config.toml
crop_scale_min = 0.8
horizontal_flip = false
translate = 0.12
color_jitter = 0.1
fusion = "cross_attention"
decoder_layers = 7
decoder_norm = "layernorm"
decoder_norm_position = "sandwich"
decoder_activation = "geglu"
decoder_parallel_block = false
one_sided = true
steps = 5900
decay_fraction = 0.2
warmup_steps = 590
Rows from block 4 of the text decoder, named by matrix and row number. Rows with one number belong to one attention dimension. Each number is 200 + 30 x the weight over its row's rms, rounded and kept within 0 to 999. All counts start at 0. After the name is the row's rms in percent of the matrix's.
# q: attention query (decoder.blocks.4.attn.q.weight, 192x192), inputs 0-95
# k: attention key (decoder.blocks.4.attn.k.weight, 192x192), inputs 0-95
q.32,092,188,248,242,225,212,197,175,182,187,207,224,198,249,169,200,139,243,181,230,247,169,211,247,193,213,230,197,163,184,225,204,148,191,156,195,243,183,192,158,193,228,195,183,257,197,185,205,210,189,176,201,259,248,126,220,174,243,172,204,220,187,158,221,180,174,231,177,178,170,179,219,215,234,184,162,192,188,230,156,221,204,225,186,187,186,141,191,196,219,187,189,178,163,183,174,180
k.32,084,181,203,188,265,172,154,170,222,194,203,157,252,183,179,192,287,242,190,206,156,157,184,136,199,169,214,203,196,212,193,183,215,230,228,166,231,249,161,160,225,199,226,200,212,237,206,207,227,175,224,170,149,210,157,185,168,163,209,214,195,210,200,188,159,216,224,156,197,170,233,152,204,215,225,202,232,178,152,226,206,217,168,243,181,188,207,220,191,229,212,192,244,204,193,232,204
q.33,091,152,165,212,164,218,235,199,229,211,177,171,192,176,206,171,219,268,186,179,170,183,237,159,260,151,122,182,238,196,155,189,242,156,176,147,214,174,142,239,183,191,186,185,177,173,226,189,193,153,182,200,116,167,235,171,223,169,243,214,170,209,187,142,217,252,171,160,211,232,202,233,195,145,209,205,188,198,161,249,221,262,164,153,230,195,254,184,195,252,193,219,205,182,169,213,198
k.33,122,234,205,228,204,198,155,245,240,217,218,191,148,190,172,239,180,181,211,169,192,204,142,206,204,196,239,156,256,195,262,209,194,146,186,256,168,164,229,224,219,225,179,191,172,194,147,178,207,201,180,192,183,201,208,262,213,198,208,165,195,202,192,185,227,197,189,168,194,155,187,209,212,160,246,168,166,170,223,189,205,224,202,257,204,203,204,250,213,172,173,224,222,224,199,180,133
q.34,113,168,239,193,226,207,162,189,173,179,232,254,243,219,129,177,219,242,281,260,264,198,148,174,199,167,199,228,174,216,244,225,167,221,153,182,167,198,231,220,234,233,208,187,234,171,194,179,228,179,217,187,231,196,165,215,182,244,207,212,208,180,193,232,214,146,235,207,208,210,153,172,164,201,202,242,222,204,244,166,169,236,228,156,182,253,213,158,183,155,188,241,157,169,250,203,173
k.34,096,222,204,216,204,217,184,201,226,226,208,152,269,224,202,235,274,186,189,168,188,235,214,155,174,251,175,204,184,242,193,167,178,192,207,238,200,200,190,210,160,221,210,166,179,231,192,183,253,249,195,138,190,155,221,152,187,204,149,155,255,170,240,246,192,161,218,240,158,260,211,124,238,212,203,193,255,229,135,251,146,199,189,239,196,147,222,156,200,223,248,214,233,231,227,183,217
q.35,093,203,240,186,206,203,172,216,214,269,175,205,159,200,217,275,216,103,202,200,204,239,217,254,194,249,260,212,151,230,158,219,191,209,233,259,204,179,222,190,229,200,198,233,175,197,194,221,147,225,181,162,225,206,204,227,178,166,169,184,249,236,263,207,207,156,190,183,210,205,191,184,216,220,171,214,235,215,207,162,206,180,230,230,189,193,122,244,232,185,208,174,230,228,254,185,243
k.35,128,226,176,184,194,236,220,172,183,173,171,215,202,161,213,129,166,207,223,241,232,171,261,269,224,183,187,225,160,226,154,225,165,254,172,152,251,232,204,137,175,185,185,233,210,170,220,192,140,193,184,242,184,227,195,165,229,189,225,269,162,194,205,193,144,184,153,217,225,209,204,213,159,232,186,229,175,172,189,195,254,209,175,192,202,237,190,227,205,197,244,173,184,152,203,187,214
q.36,095,221,178,199,208,209,175,221,239,192,187,197,177,201,239,173,205,155,229,184,247,214,201,239,206,166,234,215,175,237,175,206,229,240,207,252,135,222,199,175,217,195,213,233,179,198,204,221,150,234,184,249,184,142,175,234,182,235,219,228,227,195,249,242,258,167,226,207,189,226,162,225,142,150,263,232,212,201,184,173,224,231,175,185,191,228,219,174,221,203,246,167,189,253,235,200,227
k.36,086,220,214,182,212,200,178,171,251,185,206,165,149,152,185,203,194,180,206,205,247,179,249,225,188,176,198,216,188,210,166,248,168,243,195,173,210,201,207,179,139,161,219,200,178,196,189,214,188,142,204,236,205,195,242,180,220,170,175,236,181,189,206,200,154,207,162,227,232,290,220,240,182,185,197,230,215,224,182,231,214,216,173,232,194,266,152,243,189,254,206,166,196,178,171,232,176
q.37,114,216,163,202,152,245,238,238,220,176,196,156,193,128,256,123,196,252,199,181,219,174,220,197,187,185,167,220,232,237,219,199,226,213,177,210,171,193,172,177,223,211,203,159,179,195,203,221,210,198,217,230,164,165,233,200,245,170,236,248,181,208,168,191,209,226,175,195,219,222,162,253,138,153,241,232,187,169,167,193,187,202,163,229,209,200,275,197,180,230,280,189,202,150,178,254,164
k.37,102,192,232,228,195,205,186,189,237,196,227,174,151,217,202,241,181,167,196,157,210,247,151,150,225,184,226,158,247,192,227,163,202,128,195,254,146,169,183,212,206,194,210,194,178,221,166,173,231,229,212,153,206,200,184,208,183,180,200,162,247,202,247,234,226,238,202,187,154,266,218,229,239,180,233,178,254,197,194,188,170,239,185,206,184,215,214,219,184,250,82,179,205,185,200,214,149
q.38,076,229,223,174,200,199,185,165,185,228,144,144,219,204,192,212,234,224,292,205,201,251,146,160,197,235,183,145,183,242,224,167,173,206,171,207,193,191,196,216,193,193,183,168,206,204,193,210,206,219,226,219,186,222,190,168,186,142,115,173,227,185,216,221,200,186,260,200,183,201,224,156,231,190,167,195,250,196,192,217,169,180,199,258,170,208,243,270,214,172,192,189,254,183,259,218,194
k.38,077,181,230,231,237,215,169,225,204,183,216,186,218,224,157,241,203,243,163,222,176,255,151,181,192,218,211,179,194,188,221,153,196,182,190,226,177,173,200,209,164,230,251,183,220,216,160,225,166,209,186,162,230,173,213,225,196,247,190,149,227,205,190,237,195,219,209,174,166,199,237,185,226,163,189,159,199,194,167,260,207,185,235,213,224,199,220,183,255,229,216,246,185,224,188,155,203
q.39,089,173,203,215,181,252,249,150,228,214,218,189,181,176,207,220,171,155,183,163,192,187,228,199,148,220,235,220,260,186,169,185,222,123,208,196,197,232,204,223,259,215,170,208,171,183,143,165,207,144,151,238,206,222,173,230,205,169,187,167,223,251,158,163,193,197,184,182,253,170,167,198,193,237,166,215,227,189,244,190,229,217,214,201,197,241,187,233,205,208,212,217,204,175,210,194,232
k.39,098,200,167,151,150,243,243,175,193,165,196,168,209,174,220,191,198,208,208,141,156,205,242,229,191,197,180,204,193,224,154,276,180,223,173,158,230,223,200,192,196,186,178,199,182,202,175,176,183,232,169,187,188,259,157,176,254,156,176,238,207,251,227,187,229,177,157,158,258,193,210,227,218,211,223,236,190,186,171,173,179,238,199,231,171,194,200,266,242,183,198,130,209,147,202,204,207
q.40,080,223,189,178,242,188,178,242,179,204,202,225,196,231,200,230,237,219,220,225,223,223,194,206,257,181,189,192,185,141,189,159,175,157,137,219,206,250,203,153,143,256,179,196,187,175,227,209,180,192,181,202,202,170,200,177,181,268,247,193,209,159,171,194,155,187,180,217,175,232,138,170,226,205,184,190,200,238,256,185,186,223,264,159,199,195,203,189,194,218,168,179,171,157,230,192,232
k.40,076,230,193,204,220,191,210,203,266,207,234,223,227,232,145,208,229,186,190,172,111,225,188,208,152,227,178,161,193,242,183,197,214,204,274,207,156,239,150,205,249,216,214,198,229,235,201,221,243,222,221,181,202,125,205,195,202,228,162,172,244,247,184,221,252,172,257,163,190,175,196,163,209,187,157,196,164,202,176,206,180,200,170,230,190,168,250,162,155,148,258,202,225,274,205,170,217
q.41,091,187,164,218,242,204,159,257,224,168,213,232,143,215,241,267,213,190,200,200,221,240,217,174,210,236,214,202,172,224,245,221,216,195,226,264,168,137,185,177,199,242,225,207,119,180,206,252,121,223,189,199,165,169,239,225,184,161,179,181,221,184,247,226,154,180,190,175,154,222,196,170,173,178,146,220,202,245,220,199,191,161,180,197,206,199,236,229,166,200,240,164,209,225,217,215,238
k.41,077,219,209,174,180,204,208,183,208,187,179,185,216,192,199,190,178,190,179,217,213,172,231,279,123,170,170,256,200,145,141,177,211,222,199,190,185,236,179,130,181,192,196,240,203,182,203,213,177,219,162,222,162,202,208,236,230,244,183,247,181,191,200,190,167,218,153,276,221,235,149,210,173,190,242,202,210,221,186,184,251,216,214,190,197,242,156,164,204,243,259,204,210,144,227,176,215
q.42,088,150,237,232,192,169,184,214,182,160,227,223,188,205,189,159,190,248,210,234,214,250,189,184,195,234,204,177,178,254,261,194,150,209,212,209,169,192,189,191,210,201,193,164,224,196,159,231,177,266,205,213,233,198,178,207,193,183,177,226,213,177,178,192,253,190,227,169,206,175,219,181,193,147,199,156,188,192,188,226,197,192,185,246,233,141,252,193,289,187,179,175,217,224,199,248,216
k.42,087,198,242,217,251,192,152,208,221,239,154,143,158,195,148,195,187,180,193,200,218,170,195,224,156,194,221,199,193,200,193,237,221,219,176,196,191,182,233,201,167,136,268,208,189,214,184,227,195,167,137,170,194,189,232,253,195,176,213,202,167,192,256,204,217,208,195,250,186,221,204,244,220,157,250,169,228,157,159,194,227,243,186,215,200,225,146,215,179,227,185,254,166,201,159,182,216
q.43,111,254,161,170,238,204,178,213,191,185,175,171,211,202,189,280,217,168,209,173,206,186,254,230,191,205,260,219,151,170,171,167,217,207,190,235,230,176,230,184,169,230,279,238,131,178,192,248,146,193,154,202,225,167,215,206,160,207,224,154,218,257,243,187,180,167,217,209,176,232,174,189,191,243,178,196,181,218,250,135,209,178,230,208,238,224,158,163,196,218,215,221,214,234,199,162,214
k.43,138,223,197,192,194,210,236,172,166,154,211,263,249,204,240,150,214,222,231,248,228,198,232,233,189,196,173,180,155,212,179,236,207,237,203,182,261,222,194,148,188,171,167,217,254,162,233,206,171,231,251,235,236,223,187,157,220,267,165,225,202,195,174,186,150,168,238,197,212,197,179,184,157,242,159,234,177,231,226,178,216,195,221,229,228,213,180,195,204,208,208,158,241,158,207,215,178
q.44,130,179,233,249,237,164,154,249,147,166,229,232,187,215,204,196,220,182,200,225,242,279,195,169,259,216,199,140,136,178,243,202,178,208,235,224,204,166,220,174,178,227,170,204,217,166,163,254,183,221,227,182,183,193,258,184,158,203,210,225,235,185,232,224,161,185,176,209,183,209,191,181,214,200,179,191,227,232,219,220,171,191,225,220,198,208,173,186,208,157,149,179,210,182,211,228,197
k.44,118,200,248,230,205,248,168,214,229,242,152,164,166,166,165,213,150,195,191,192,222,190,186,213,190,170,204,215,213,202,201,213,170,180,173,186,162,203,248,232,177,239,218,204,198,169,218,210,207,176,160,186,142,173,186,245,214,181,214,176,164,174,240,220,202,196,169,244,181,201,157,256,209,157,259,164,206,207,213,208,214,251,202,195,126,217,181,200,226,208,208,235,172,216,199,170,172
q.45,084,252,137,215,188,220,214,170,237,226,154,166,232,216,203,227,196,153,188,137,167,199,217,275,202,217,197,225,203,166,161,184,238,206,226,159,205,252,182,212,201,195,229,259,189,158,199,193,183,236,182,208,234,185,200,207,198,201,224,151,177,207,200,219,184,160,243,199,209,207,180,190,201,232,191,216,149,208,175,146,216,250,192,234,173,249,202,168,155,211,270,204,223,251,222,207,216
k.45,075,234,155,106,220,199,223,155,179,161,167,244,221,175,193,174,195,225,197,220,203,204,259,234,229,154,197,219,183,195,144,222,176,241,216,192,206,194,201,114,173,174,168,207,175,167,192,156,181,194,195,264,217,221,171,168,213,227,214,250,182,208,205,225,198,200,178,199,214,192,197,182,193,257,183,237,145,177,220,195,202,150,205,167,250,206,204,186,196,212,193,164,203,170,191,186,251
q.46,118,217,183,182,130,235,272,194,238,195,200,167,169,191,233,166,185,230,180,195,146,166,249,173,193,209,155,203,271,206,201,221,220,215,187,158,192,179,138,211,225,167,191,168,206,197,193,162,217,208,134,214,141,189,213,170,237,209,213,214,170,197,139,171,234,254,128,211,244,208,204,252,201,179,253,168,136,188,175,246,208,216,183,192,153,160,230,214,207,239,223,184,191,182,141,219,211
k.46,106,196,186,224,197,221,175,223,234,232,202,177,174,207,187,266,208,135,196,167,173,228,177,192,134,211,249,205,253,157,207,179,284,167,197,263,118,153,190,216,259,196,220,164,160,179,161,186,192,194,163,197,208,194,179,245,185,186,194,154,212,224,190,168,239,217,222,199,198,161,208,210,216,211,210,194,178,148,220,221,184,189,223,187,240,205,221,200,226,238,189,198,176,259,195,157,220
q.47,101,195,182,211,168,169,276,184,241,234,187,156,254,210,185,190,182,224,147,184,156,190,188,191,175,154,167,212,245,174,156,191,164,169,205,135,196,235,159,217,246,153,209,214,235,240,192,153,224,176,214,218,175,205,139,224,218,186,206,219,167,216,153,162,278,197,236,205,228,164,230,232,185,215,258,174,173,185,154,197,168,284,177,199,207,205,254,167,209,212,221,197,188,213,182,232,188
k.47,105,185,174,178,215,178,157,225,191,213,216,179,159,186,172,211,168,224,185,180,194,205,156,143,228,207,241,171,241,206,208,196,234,180,201,216,213,157,202,238,168,192,186,129,193,228,166,180,184,187,179,218,265,178,223,181,151,193,215,177,212,171,187,191,228,215,221,183,160,222,189,153,217,208,172,207,145,136,214,203,193,119,209,202,244,208,217,236,186,219,178,247,184,198,179,208,213
q.48,131,160,215,258,269,159,161,211,160,189,261,265,193,234,215,222,211,180,190,224,245,259,200,157,173,226,204,186,173,189,235,183,187,175,257,213,195,166,248,222,176,236,192,183,185,225,164,225,211,198,248,203,168,205,212,206,193,213,195,204,227,214,199,234,176,194,200,226,151,193,209,160,174,214,125,202,238,201,213,217,162,137,201,216,241,216,185,203,173,158,191,181,199,222,199,211,199
k.48,114,209,241,224,156,197,223,212,171,202,184,199,196,220,176,222,150,196,218,151,172,204,178,180,213,206,173,204,199,194,220,213,148,172,163,192,178,204,191,284,197,182,237,228,188,267,240,229,230,187,194,150,185,196,180,238,196,168,195,150,245,192,245,209,219,203,193,245,222,189,224,268,269,187,237,186,203,194,164,169,161,222,233,178,135,160,206,192,174,210,146,207,149,212,227,204,176
q.49,089,223,179,218,249,233,204,253,177,171,216,224,206,211,213,189,127,210,161,194,227,182,192,207,205,201,153,188,190,182,204,229,215,204,226,207,227,179,226,192,220,274,262,200,179,225,193,241,217,170,235,186,204,211,206,221,177,220,244,206,202,206,250,186,187,206,229,178,135,163,210,195,207,195,186,207,193,222,241,191,176,122,153,202,207,187,224,221,157,185,197,231,234,193,175,182,151
k.49,118,194,221,227,187,187,214,262,196,226,261,234,198,231,165,242,214,207,241,187,183,265,146,158,251,246,199,162,222,199,239,189,163,154,194,273,243,203,166,195,190,216,146,179,213,234,213,176,178,262,233,141,206,194,217,170,198,172,188,159,280,191,189,171,212,183,255,171,186,147,210,160,233,220,181,197,235,191,216,191,170,211,239,221,179,194,224,192,206,173,205,222,263,232,257,194,147
q.50,096,248,160,221,206,187,206,124,234,216,209,246,231,246,181,181,199,190,261,213,181,162,164,174,169,171,239,234,229,186,218,213,215,193,217,154,180,239,169,236,224,172,259,200,181,202,192,151,253,231,284,226,194,187,168,262,201,223,197,153,192,201,169,212,215,211,249,224,180,193,229,173,183,215,200,197,183,148,186,190,214,186,202,196,199,208,252,158,191,186,224,198,169,231,192,166,189
k.50,099,180,166,202,203,142,235,199,200,200,190,219,219,244,196,243,228,168,226,226,200,219,169,144,225,233,192,222,181,197,183,196,168,188,190,233,228,208,144,220,169,155,159,187,209,239,202,213,244,225,212,187,259,200,225,163,223,200,180,184,232,197,217,195,169,175,233,212,207,176,261,168,187,263,137,227,219,178,183,172,128,224,221,206,224,156,214,203,203,253,174,214,170,216,248,167,229
q.51,096,187,190,174,137,172,251,202,205,200,169,192,229,202,175,170,207,244,166,148,162,160,202,192,228,186,178,198,244,209,192,201,185,177,161,153,217,210,112,229,207,173,224,208,232,192,217,147,242,178,189,170,190,210,197,183,206,166,195,180,182,241,151,138,187,208,209,167,244,208,246,223,252,201,236,191,179,216,173,240,185,273,167,184,198,157,244,204,264,256,176,216,179,221,182,189,152
k.51,099,162,216,254,229,196,160,263,191,210,218,185,171,185,202,206,190,192,184,192,209,203,147,153,242,234,191,162,234,209,236,190,233,154,232,222,155,138,236,219,166,215,164,143,179,244,152,230,184,189,215,189,167,182,219,201,229,244,217,211,196,199,192,177,221,263,190,201,135,178,194,166,197,167,209,183,204,180,165,236,199,170,167,229,281,183,222,215,247,206,205,252,223,222,179,200,172
q.52,092,173,225,220,172,165,233,213,240,187,173,164,188,186,180,179,213,195,162,187,215,173,197,234,200,182,226,180,198,150,209,171,139,211,173,132,206,243,232,166,231,197,172,180,225,244,163,176,207,200,187,178,257,249,129,196,181,246,201,213,224,200,208,199,239,186,189,183,234,222,199,244,205,230,273,106,254,183,232,172,199,238,224,186,199,220,167,153,169,207,184,204,253,169,191,137,197
k.52,076,203,215,186,190,244,187,209,199,150,173,182,218,181,196,212,166,183,211,126,166,162,184,189,150,193,193,205,201,229,179,270,152,210,184,162,196,171,226,222,191,192,209,158,222,277,148,171,231,168,225,199,189,235,138,208,194,134,211,200,178,237,205,235,200,135,213,129,207,144,247,218,250,228,219,239,244,169,212,152,176,210,208,187,197,176,202,252,182,181,161,212,181,199,200,251,181
q.53,106,177,226,218,260,204,157,212,121,166,266,268,181,237,218,199,230,216,194,249,256,251,187,197,136,238,213,180,143,232,211,228,184,209,236,186,170,234,276,235,207,239,169,189,203,226,186,206,206,158,178,173,155,241,191,199,195,257,172,221,211,180,216,223,187,174,168,211,145,174,188,174,173,179,190,195,222,185,211,214,163,195,250,182,189,217,200,190,225,167,190,220,182,170,271,217,228
k.53,094,235,235,173,160,192,232,218,205,266,199,188,200,216,183,252,180,194,248,163,147,251,184,201,206,226,179,198,215,168,228,220,187,189,199,199,159,181,199,247,224,201,253,201,207,216,243,218,184,230,239,145,225,198,209,252,212,159,190,142,248,248,221,208,230,212,221,211,228,188,213,214,268,207,201,190,217,194,198,185,162,193,201,188,165,167,215,200,153,204,172,183,191,269,204,194,183
q.54,105,208,250,186,194,186,255,176,217,209,212,219,236,230,209,157,192,216,163,178,188,209,238,148,135,202,179,161,248,193,246,192,208,159,201,160,185,202,206,183,250,172,228,192,195,220,143,173,253,178,212,225,177,239,170,204,226,178,228,197,200,277,164,210,228,220,179,220,241,194,209,185,236,184,207,181,212,161,204,231,174,160,180,194,177,179,236,231,221,198,148,221,221,167,148,165,192
k.54,111,211,186,220,192,178,205,246,164,220,252,191,217,208,242,257,222,183,260,166,196,267,145,172,212,268,208,166,219,228,211,234,218,166,222,268,199,169,202,215,193,214,133,153,204,206,155,217,165,251,226,153,235,216,188,185,190,198,184,160,247,183,192,162,221,177,240,179,181,158,194,160,226,192,201,210,188,164,199,168,133,204,227,229,210,210,231,220,250,169,201,197,208,226,244,211,157
q.55,125,220,196,176,164,193,233,144,178,171,238,201,221,178,233,187,211,241,199,170,192,144,187,113,185,193,196,254,266,257,240,196,193,187,195,210,191,176,179,268,169,180,158,172,179,205,194,141,227,225,191,195,113,184,197,181,199,235,216,180,210,235,193,174,232,257,146,202,227,260,247,223,168,203,257,195,166,159,181,265,203,173,169,164,226,225,219,203,220,221,212,229,116,185,215,240,207
k.55,183,205,191,238,176,176,200,254,200,246,233,173,203,218,214,247,217,202,212,157,180,218,146,156,168,232,209,155,262,193,232,170,237,149,194,265,149,150,171,267,233,211,216,194,176,201,171,190,189,201,186,165,224,152,227,221,167,224,207,142,244,228,182,170,247,194,227,218,188,194,220,205,245,174,232,185,187,187,180,205,166,193,219,206,229,171,240,175,218,233,192,256,191,226,195,176,194
q.56,104,179,260,219,230,175,154,205,111,209,197,211,203,207,186,224,187,200,182,210,178,218,154,196,270,208,193,190,168,176,192,176,206,165,219,189,246,193,239,185,152,210,164,148,211,236,250,238,214,161,215,179,224,262,194,206,183,164,197,197,204,190,209,192,165,234,170,157,140,218,164,170,244,220,155,205,183,169,183,214,215,159,222,185,224,190,127,236,203,169,169,202,178,152,215,229,196
k.56,103,150,245,204,211,214,220,247,176,212,241,233,247,228,216,175,214,247,189,221,190,213,193,177,176,244,166,163,176,188,225,193,183,203,204,189,197,224,186,255,244,253,216,232,247,205,235,184,212,225,227,131,214,211,163,198,161,214,194,178,224,226,162,194,204,204,242,192,203,151,209,158,191,185,181,180,182,236,208,222,151,166,201,202,176,156,243,173,200,137,193,234,213,235,214,168,222
q.57,103,239,238,150,172,184,245,199,223,193,142,190,245,225,158,179,180,198,168,197,201,176,224,209,160,178,182,214,218,147,237,170,148,211,149,156,187,243,208,167,237,217,197,248,186,192,189,136,263,216,203,217,226,180,109,193,174,230,217,190,196,222,194,179,260,183,207,184,268,191,242,231,224,225,281,184,201,217,241,202,207,214,220,170,168,177,209,126,204,219,172,211,195,190,170,168,203
k.57,098,225,170,224,214,195,188,213,171,203,222,206,240,183,227,212,210,172,255,179,202,217,174,162,208,239,229,172,204,243,188,233,216,193,204,236,197,122,201,231,165,218,172,159,167,217,169,169,190,223,201,211,238,155,216,183,156,234,164,211,201,162,211,210,189,140,257,185,124,187,189,135,186,236,163,250,220,159,185,177,166,183,220,193,232,209,234,215,199,193,233,228,195,207,261,205,185
q.58,080,199,249,236,218,192,148,204,194,275,192,163,219,222,205,240,212,134,255,216,237,241,201,220,181,220,275,186,147,166,205,191,219,212,186,208,194,257,200,181,219,182,206,243,179,176,243,188,166,173,188,183,231,169,217,219,198,219,160,149,241,200,230,246,174,208,227,220,232,190,228,129,285,214,129,238,236,205,210,208,225,200,206,185,141,214,164,200,174,201,130,207,237,216,267,210,232
k.58,081,225,170,197,181,227,204,230,166,198,211,241,232,188,199,153,197,226,206,220,192,174,231,232,238,228,192,235,163,241,205,172,144,232,183,175,240,167,241,188,127,208,183,176,211,201,197,151,190,238,201,209,184,209,216,187,226,194,210,271,194,187,155,214,147,209,194,199,219,214,203,190,175,154,217,230,174,191,176,241,259,171,205,199,231,242,159,218,237,158,275,191,155,173,249,227,162
q.59,096,236,154,168,217,223,166,228,203,226,184,225,176,212,175,261,170,177,193,176,205,243,225,268,225,231,243,198,158,176,187,169,225,208,188,253,235,196,217,187,123,256,191,245,138,136,207,232,160,221,155,237,253,200,232,172,151,197,210,148,211,225,248,227,156,200,220,226,195,237,149,150,221,219,130,210,171,236,220,188,225,160,208,227,210,230,187,203,157,188,205,181,183,189,224,181,155
k.59,086,189,241,234,224,215,221,189,195,178,242,252,232,215,192,179,289,221,204,245,200,235,229,210,249,228,160,205,159,181,204,217,171,201,220,219,222,246,196,168,186,226,180,195,231,203,274,224,170,207,243,163,144,191,222,171,245,204,179,220,200,167,217,208,161,213,194,207,174,178,199,172,208,181,190,205,198,286,181,263,191,212,207,268,231,164,211,164,224,200,235,168,250,198,239,244,225
q.60,094,232,192,222,245,226,154,215,221,218,207,203,231,224,215,226,192,156,178,209,221,186,177,238,247,196,252,233,150,141,203,207,187,208,170,192,211,219,256,185,222,255,225,256,195,175,181,207,168,185,166,175,270,212,187,269,188,242,267,207,162,200,169,220,156,142,219,199,215,167,136,178,219,248,211,204,205,256,236,145,190,247,262,188,159,205,180,135,179,191,223,202,214,165,194,202,233
k.60,126,196,187,174,225,215,225,181,184,168,190,239,232,204,207,149,207,222,194,234,235,167,231,185,193,170,145,233,162,218,163,195,173,223,221,149,263,246,207,159,188,235,180,199,238,192,242,210,217,211,254,188,191,184,185,150,207,175,197,240,176,166,208,212,171,193,215,216,189,229,176,162,157,226,164,226,217,248,225,188,170,216,160,197,199,178,187,161,169,198,208,152,238,170,195,232,217
q.61,107,212,189,207,177,217,241,155,213,130,229,210,170,191,231,187,185,178,147,137,192,178,218,184,135,196,169,224,256,168,199,203,251,147,263,178,163,161,236,223,231,238,223,232,209,207,197,216,226,199,204,256,133,230,168,212,232,184,222,222,202,224,188,164,207,241,173,185,230,201,175,248,181,185,220,253,204,171,190,212,226,196,201,175,168,226,204,184,164,175,237,187,196,165,164,234,205
k.61,124,183,158,169,139,200,242,205,174,223,182,181,160,180,232,221,185,210,212,157,201,201,208,189,196,206,191,204,238,193,201,197,227,195,171,231,180,215,142,200,266,118,218,203,212,209,172,141,182,205,184,215,275,199,165,226,202,174,226,208,230,237,190,138,236,204,168,192,291,210,185,249,231,226,209,205,177,174,224,164,184,200,219,160,179,178,220,219,172,230,182,230,143,190,180,189,219
q.62,075,186,160,195,205,232,195,212,166,172,208,209,255,210,218,237,196,213,159,242,166,214,206,299,187,228,197,198,183,191,227,171,187,166,217,231,237,228,197,175,197,249,177,197,215,178,272,274,136,211,199,216,215,242,209,211,201,237,138,164,162,154,176,213,150,191,214,145,180,198,188,205,157,211,199,211,155,219,169,194,200,250,244,232,209,189,207,247,172,212,226,142,195,194,290,239,194
k.62,075,240,218,192,252,212,178,212,196,190,177,208,158,192,168,159,228,198,161,226,178,156,185,260,208,153,211,161,190,163,234,201,230,189,239,164,209,225,227,157,224,202,173,217,160,152,210,214,208,154,181,193,219,200,216,187,186,245,212,206,168,195,216,229,186,234,145,196,167,202,116,237,181,210,217,156,214,223,209,224,220,162,206,254,191,182,157,185,152,178,181,194,259,182,188,202,157
q.63,116,176,265,205,162,224,215,247,222,179,206,179,252,211,249,167,169,205,207,212,218,214,179,124,203,208,130,169,243,205,259,199,192,180,195,180,159,232,177,230,236,183,175,182,238,235,173,193,210,194,221,209,211,187,213,206,249,184,231,216,196,194,167,191,225,228,220,191,229,187,198,208,254,137,208,216,214,192,177,233,171,246,193,245,155,156,239,220,207,160,197,205,219,184,202,258,150
k.63,119,180,229,203,207,179,169,252,194,241,232,148,186,210,160,243,170,191,183,151,200,239,146,192,199,237,229,177,232,206,226,145,209,168,222,241,180,167,209,224,205,221,172,172,179,220,153,176,151,197,152,166,184,183,237,184,155,181,191,167,221,200,242,172,247,206,196,236,176,246,192,189,214,150,225,169,212,167,198,236,197,205,224,208,240,210,217,191,265,221,181,234,193,217,230,196,184
q.64,097,210,172,252,248,187,168,222,196,191,220,209,226,258,201,247,216,208,206,215,201,261,218,187,214,234,201,209,195,164,195,159,214,172,221,211,191,220,154,218,184,243,175,193,150,223,217,229,208,217,200,225,148,193,249,203,196,234,205,158,230,197,173,226,200,222,183,177,195,158,209,140,187,177,149,184,201,227,217,238,167,147,187,248,178,167,218,185,248,176,222,192,215,210,206,234,204
k.64,091,228,151,147,132,179,252,177,195,193,148,199,243,194,225,199,219,205,224,183,156,185,251,201,201,209,194,208,196,227,151,196,212,201,152,188,188,224,132,201,216,151,238,209,194,216,194,172,219,205,204,187,195,177,152,223,209,160,183,210,224,232,238,192,278,166,200,215,231,214,251,238,235,256,165,239,210,154,175,152,229,210,197,208,227,202,221,226,180,235,205,191,156,238,214,191,220
q.65,100,194,188,155,191,203,216,186,217,211,191,288,200,215,172,198,231,185,198,229,213,168,209,182,184,139,228,246,188,204,224,197,186,200,178,175,172,202,198,198,229,183,211,246,171,181,192,182,246,185,150,233,167,212,153,200,178,180,158,222,134,262,233,193,212,166,199,231,228,167,193,206,184,246,188,237,177,197,234,192,240,239,221,129,246,182,146,184,199,209,170,200,192,218,182,168,283
k.65,080,180,236,228,237,212,182,238,206,191,225,196,227,241,147,213,231,172,201,256,192,227,178,166,221,197,213,143,170,132,193,190,177,198,203,219,231,228,240,212,193,235,165,141,196,227,216,252,159,236,200,164,174,205,220,186,177,201,183,149,220,164,201,188,200,182,210,261,183,207,130,129,228,229,186,199,161,167,208,231,189,200,251,241,222,202,207,192,186,175,232,215,219,200,228,115,175
q.66,122,219,188,168,264,195,159,205,168,181,191,210,228,212,184,251,196,163,192,194,219,210,229,217,155,190,213,198,135,189,176,167,154,193,204,189,234,208,231,217,132,235,219,220,194,152,173,227,193,169,195,183,202,214,225,189,144,207,206,178,142,193,208,213,142,171,224,252,189,232,153,137,197,214,136,217,203,208,195,174,206,211,228,179,193,237,180,150,212,177,197,202,174,156,238,229,227
k.66,166,229,189,185,226,210,159,218,227,228,164,140,157,157,211,195,178,173,171,216,225,156,192,207,224,142,228,238,204,174,165,163,193,216,205,184,180,222,212,183,177,198,167,189,172,179,188,218,211,165,148,227,179,206,208,216,204,229,262,228,155,187,216,193,224,240,153,230,207,203,213,237,156,185,232,170,200,185,191,212,247,240,183,151,218,200,166,212,188,234,184,233,235,178,162,143,218